{"train_examples": 26041, "win_length": 512, "encoder_norm": "layernorm", "encoder_patch_size": [32, 4], "weight_decay": 0.1}
Rows from block 6 of the encoder of a small masked spectrogram model, named by matrix and row number. Rows with one number belong to one neuron. Each number is 500 + 25 x the weight over its row's rms, rounded and kept within 0 to 999. All counts start at 0. Numbers have three digits each.
After each neuron's rows are labels from the 100 clips, of 14848, where the neuron reaches its highest value: "strongest on" is what is common among them; "peak on" is the class under the peak. Only what is clearly more common there than usual is listed. The data: Morse code for random letters and digits, with fading, noise and interfering tones. In brackets: how many of the 100.
# fc1: MLP up (encoder.blocks.6.mlp.fc1.weight, 768x192), inputs 96-191
# fc2: MLP down (encoder.blocks.6.mlp.fc2.weight, 192x768, transposed), outputs 96-191

fc1.596:522495450554495487490487519506492504497508484470521488511472464519523499512467478489495526494530499471496457554481466502494537512501542490526516519472494510483540490481529503537494522454490496513478562482516532517512510479478464506505469495471519513534516530472480493546494513494495511481
fc2.596:491486505487511516461594488465520484491492486465486513499507472463523485543512475524480550504478491451511515480488520513480490494478509500535492488514486502459490510512486487492492446560516506494501575502450500477486521486501523495505510529472548468541539526474472466497491504502448492552
strongest on: tone: low (65); reverberation (62)
peak on: gap (65)

fc1.428:491509450533519493486462518496472525520477511466495501518465486495525497470457502479464561515535472460509479517537499554464494469492505528502513478445497538483492503491489456541501522460503496511468544458520540482519499508485461527479444457504532525517472495480506460519503530475486480472
fc2.428:497518534508530519476526507472514508471487486469483537503525484448509493491502505496491544501486477458492498485479511511487496480507517486525515496535507511505504527518475501476496434554496520515505520484486477487496520492506499498495510534493528484530523524503474490498510482492453529502
strongest on: reverberation (73)
peak on: gap (76)

fc1.74:464483465520519490489512490471543524498500502561547494481499507504544517506490508529511509484504541442491476527458516460453482465527494550506488460440470494503512463475506473550517489543526529477502518464493527536516506530533488534464494450498482520500504481450533489470493514523545508454
fc2.74:493477532478534507508482513495480520477492489538484479510490505500509504480537516523495521536489519458493514456505476473482496496490517495520482456494488506507437463537485500459510501501476492502497527466533499528545499472522477493474544495545512556566434499481493476442523463500486501468
strongest on: speed: fast (75); quiet level (73); reverberation (37)
peak on: gap (60)

fc1.367:521486508547479471499531560547550506520525495502483522503506478484516496495493445534484523472472485467467488506503530518465493473531510527483501483466508501507493476534494502523457511506534471495480533509479495485500500478526490540477478497503488469536449492490490510473480502480490476519
fc2.367:484517487516523474507491536517486520454503551480483496499511527522482514475520477539488522492513495509475483510490491496496493478501513526499503484460512502488453457506513508499509528497492481440522489487528519522531522528512503501451508484498456492524488507517509469483505505482518476493
strongest on: clipping (100)
peak on: gap (93)

fc1.40:505491449507477458489490508525513523504497487508560477486484449520535530491513470477483582480450494493528495557471532474497504477490508515517503488452480510512536457481513472540542513505524538516506531489493489520526514527500486510501489462471508485527519512495467524542488529482525512484
fc2.40:520467492521533515499525515488497497463517478475484481483496490472524538517499466552499540500507478460519514461543487507495517474487543485501509507518488482498442508536457502441485520461495486486477546497526526507519487501518482509529515512520550514568484523476467481477546484487464509524
strongest on: reverberation (56); muffled (low-pass) (41)
peak on: gap (74)

fc1.10:521503416497517479469479507552477537522511502547527490496483445519516509476495506508489541547478483506492512539499483466475465535479524502491499497521539486536542507477464489502499502499529482510506581522484473471494468456481493532439483493495555483544485478467471505522502507512499535498
fc2.10:493496514519493510498575501481552479455472514429507488498465443492477498541514460502497535503501505507485509511477496504496517501515539513517499507510493502507504492559522532501493483505508479498490513514466511513475493499519525509500476509473528479505555553501451470500497507470435477559
strongest on: muffled (low-pass) (40)
peak on: gap (66)

fc1.443:520516446549478494488495542528507532493518506523511519498510446511516494491468435518489540503524486476502515557519505507486507499524519516501484476478510486505512500507543505527452531495525488512490509514493495522495497431496506499460471479497482472534490482495487511502496511488465497478
fc2.443:466514521540523500515502545478484506480545545494450518502515521510507507464491459532505485476463471485463470447505479541485485448507514508521516498495517506502444468509525506456455537510506529480505495480507519484517512508500518521487515514519462529530463536501520495470480510507524479477
strongest on: tone: high (64); reverberation (61)
peak on: gap (100)

fc1.48:503512511541486478533485586467515489485503543494508503519567509532490481454485486480509508506478507466478486529501517480492510423532519502484489490457521503490520478499537521490498490535538479461475495492502501488522495478502474491506489493527488470525474509501500527492489479464488469444
fc2.48:495492453550507499496502497542516520441526492493506505479519510501508510497512455558502471498507511479494515520474485510479527483511518531512493497509491507517502480485539507499483516481532489448486438485507544526446511526501502527448531509477484474475482509485492478469508493481548512498
strongest on: clipping (100); mains hum (72)
peak on: gap (95)

fc1.22:489532506538476486541503539484522505489500507481506470512531496522529485456491446508501521521480524466453508530503498475463484465551475499478485487483513505503558501466525511513483481553538508451479498493456511521528461505489488452507482464514517456519497483514479533520488503489451460483
fc2.22:517484448534539519476496511509479490519578491547488514491513515497513517487509517549519457511520522499472495490529479508466531467499507490535520505515491488503454456477505508452484509434517481511474412480498501493490461491505487525500518519530493540404457524482514502480494502512562503520
strongest on: reverberation (78); clipping (48)
peak on: gap (88)

fc1.657:540506508536521514479461516556523514480552452454494506479489467502504512502496452512501524464519487499499469505520486516492562498510478496518507469491509510523482524515500522530491510488534460497521492516518482524474508488518500503445466492486478470508468520489520502531516531488467494504
fc2.657:500484477452519506529472481457523481504441563526497492514529537522508489479512546477508422485474498483500516552489467477503517479492531498516494522512483518521467466501533492510533493485444502528516492478506500467516473496495516504519498526479526529467543506503495499488501524505516505454
strongest on: mains hum (60)
peak on: gap (76)

fc1.193:474499413522505468508503509469517522468511483483542505461498480522534545507504475523507552504506479459524482567492491480478511491486512540504524503466486481512548475453508501525530536493502509496501513476516525509519509502488516505477491494447469494538520492467486461539513505484487510448
fc2.193:531489504509536525478521470502532508508529477526483481480490506458522513519548482526476542532487493499494530460528494507478506510504488512495498454496470491496415485536459523478500484483483477504457546495498480490512506500507488487492516504516536507605463492474472478457524479499469500509
strongest on: mains hum (92); reverberation (89)
peak on: gap (86)

fc1.154:527503472508479507484485525512514522479509505514498495485523462522506528472530483513477523500518495482493510520480483518501491498484498536486499482468523512472501497469527506521519516489540502469506490504552504498518487481468483476451486486485504498519462454492485501488487527458520528457
fc2.154:483486519480512522518485541545481520525529483512500496489556510510500477489519493459512516489499462488500488446501521526490497455478489520513540492502506506530456528514467488467514486505459533528510378481533440494498555510470478511486516530508487522422449545490524503493468471508529500506
strongest on: reverberation (100)
peak on: gap (86)

fc1.693:476516510514511484506471514445520495509525507488512487480484514511502493447501528492528461506490513507514464544479488522498512471511474457496520511468524473509502482412499472496472504521466513496540597466502529510508503482461497464474503514478477500594518479530529520510478513475503486481
fc2.693:487523444512468503504437542526514502475521501526513518497540507506510475473462486486513479515499474507514478526504491478512502481501504487474497544514537479511534501477518494534497498481546519479528448527565503449515482477510528529526547502533487502478477489472494533509515498512517491473
strongest on: interfering tone (100); reverberation (92)
peak on: gap (67)

fc1.672:508510465517472475449527506490471516496488474472520511473491465511512506489473504527485542543552486480530524542503498498510520530489497537488486503479499475481511470494538534496517515456522513490510500506487536517503463458473477464497495480497471467537493484462474522548531471485488519468
fc2.672:448486523514533529500456511517480493493556493534471484493486509471501531499488491535490519502522502527517455421508521510483508474499474502505528486487494515504463522516467529460509500473506519504503443493517498500551524503502476488475491474560494528459450531461510473478498482541507456545
strongest on: reverberation (100)
peak on: gap (77)

fc1.668:522495463516471497508493537504547505509508484514483500508561483543502484482511422514500482522491501481476497525502527521479496518531535556485464491471498505508491501534482498479493520504528476503443549512524511472523480479494476514472467467490501461537511488495473493493483485474480490470
fc2.668:505515515501536480467519511516500515481539514473492502502512521474475481510513479532501511484487483511474478406503476511504497504489486502516481474464509523502417481513478528476485532530493500431544493501508520517524512513505487548476528467518491509522451511505494502460523515499539479518
strongest on: clipping (100); rumble (51)
peak on: gap (91)

fc1.601:498500526506491480491473539525428474503480479463496486521453490503503523495477509518508518494548514491492508478502444520519495490500523544479488493421503495526523484549520509522504546447509478500500524492543525516524526538501481517502516512550522497515454517474515472497515483462528459538
fc2.601:505519504492506500458508526484563510494467507495482532515536488510515488510495533482507476564469511508505500486493570503502462481518501473525487521521483493499527518495478493499499439615513495524533482466463468461466479455508484508497504499508545514472522506488532486500498489526485502503
strongest on: speed: slow (82); clipping (46); muffled (low-pass) (35)
peak on: gap (69)

fc1.97:488516529515487542554497568484506526497536498520455463517531501488498489470506470490513511500531501450452503486513499506451483442551466542484509502448508546505493482501517505500503485512476493488497516521510503510531469501484516477528500485529523470552477498496514541503453484509481454456
fc2.97:521521512546509511527516493498490480486506504510473487511463502471496489521490496520495536484490485538494513514511485517461508482487507526502499528525528520475478478516515505491506537482479481482481401506491500450490479484470517535507471489517531489394477502487497523506494519543497496512
strongest on: reverberation (93); interfering tone (81); clipping (34)
peak on: gap (67)

fc1.420:513521471558486483492500569513482475523527500519532490483466485522483508471499446521495539505500521528506464517494456518519493490507504481469509480453530489513543539470530524520451530480508462499499540523552484496485497471476493476476504502515466525536508494488508476554482475486482473462
fc2.420:498523480505460496518560536500504513517517483473493486506508488501487504494477480503496568553487506442506481523510515490518440480486442494472513533518501491511570508470522479513505456569552504507505552516512502475508500479491536477529500514472489479550514509507490502547505493492452493482
strongest on: interfering tone (91); mains hum (83); clipping (37)
peak on: gap (65)

fc1.301:512532485524468485476516518507511517480505514499494500495478500484463458511498485543469583512545525503505466515532531515492555532502485493499524485439527477483458474486514530491490495445475493500547532514534501520546494506506510526456508459524447511504508503455468478563509504502495462501
fc2.301:499499485469477522463523527486479509480426553472482499512488493500529478509486546456518534521507513458501510475532498490509480523492490501510501525504490514491511471547494483510511488563502505520505582498491541502532484467464515498533512503531530495585548505470478529517531496570482531481
strongest on: fading (71); mains hum (55); clipping (33)
peak on: gap (67)

fc1.389:523496471529471478511501507513466489504500484481499484507470466535532505484479438490484535486503486474481518558510478552500475526494512531491473504502532502506505483485543506510502504476516502489460497525534528481539478486458462466496490472503491503534513479486453494542480509471481470454
fc2.389:493495526511473530488523544533537504515568488462489492509538494473473488506534519480501544537514482538514460399500537536525507470503468510510544503497512482514473558485470515487466490507481536519536502509481482482493501486487524533494495524478494484473509546474497499517484503533507497558
strongest on: reverberation (83)
peak on: gap (88)

fc1.245:515529510497478475502479518527505537488495488459504528516463501485500505497538502514455499502563544474483492481496511488495498532513484531441497482498500503483463483471483490546512452489530506477519533513541513576511505485491477484501522471498476568504500509429464477472534503482508508504
fc2.245:460519476462486525485516482499495483492501567485476495507430459484483500524516547482506503539519537483469504482502515473486456541467503498497500503535513508498525466519490481493496498513531534522521559481457506529506506452508482539507525499526497542568505496475498451473504486533528550501
strongest on: tone: low (90); reverberation (65); fading (63)
peak on: gap (73)

fc1.212:510474476555498496472505535460499507532533499513508495490475526501481484501496524505521490450482492479481509513500477527476529472490518499522497520493506506471536542512523539492514518541476553524512485494516501530479517485485517549535459471469513489502501480507522503486505503519483516479
fc2.212:501507459474510465511519465508539520531534445541480488477551510497512485501515502508481439518484480478499475504490539482503452513491433492485502516488455518522475479462522473524510481516526483538511480487502485447500507542494498507501490497446515454469461479485511507539514547515502493497
strongest on: interfering tone (90); clipping (27)
peak on: gap (63)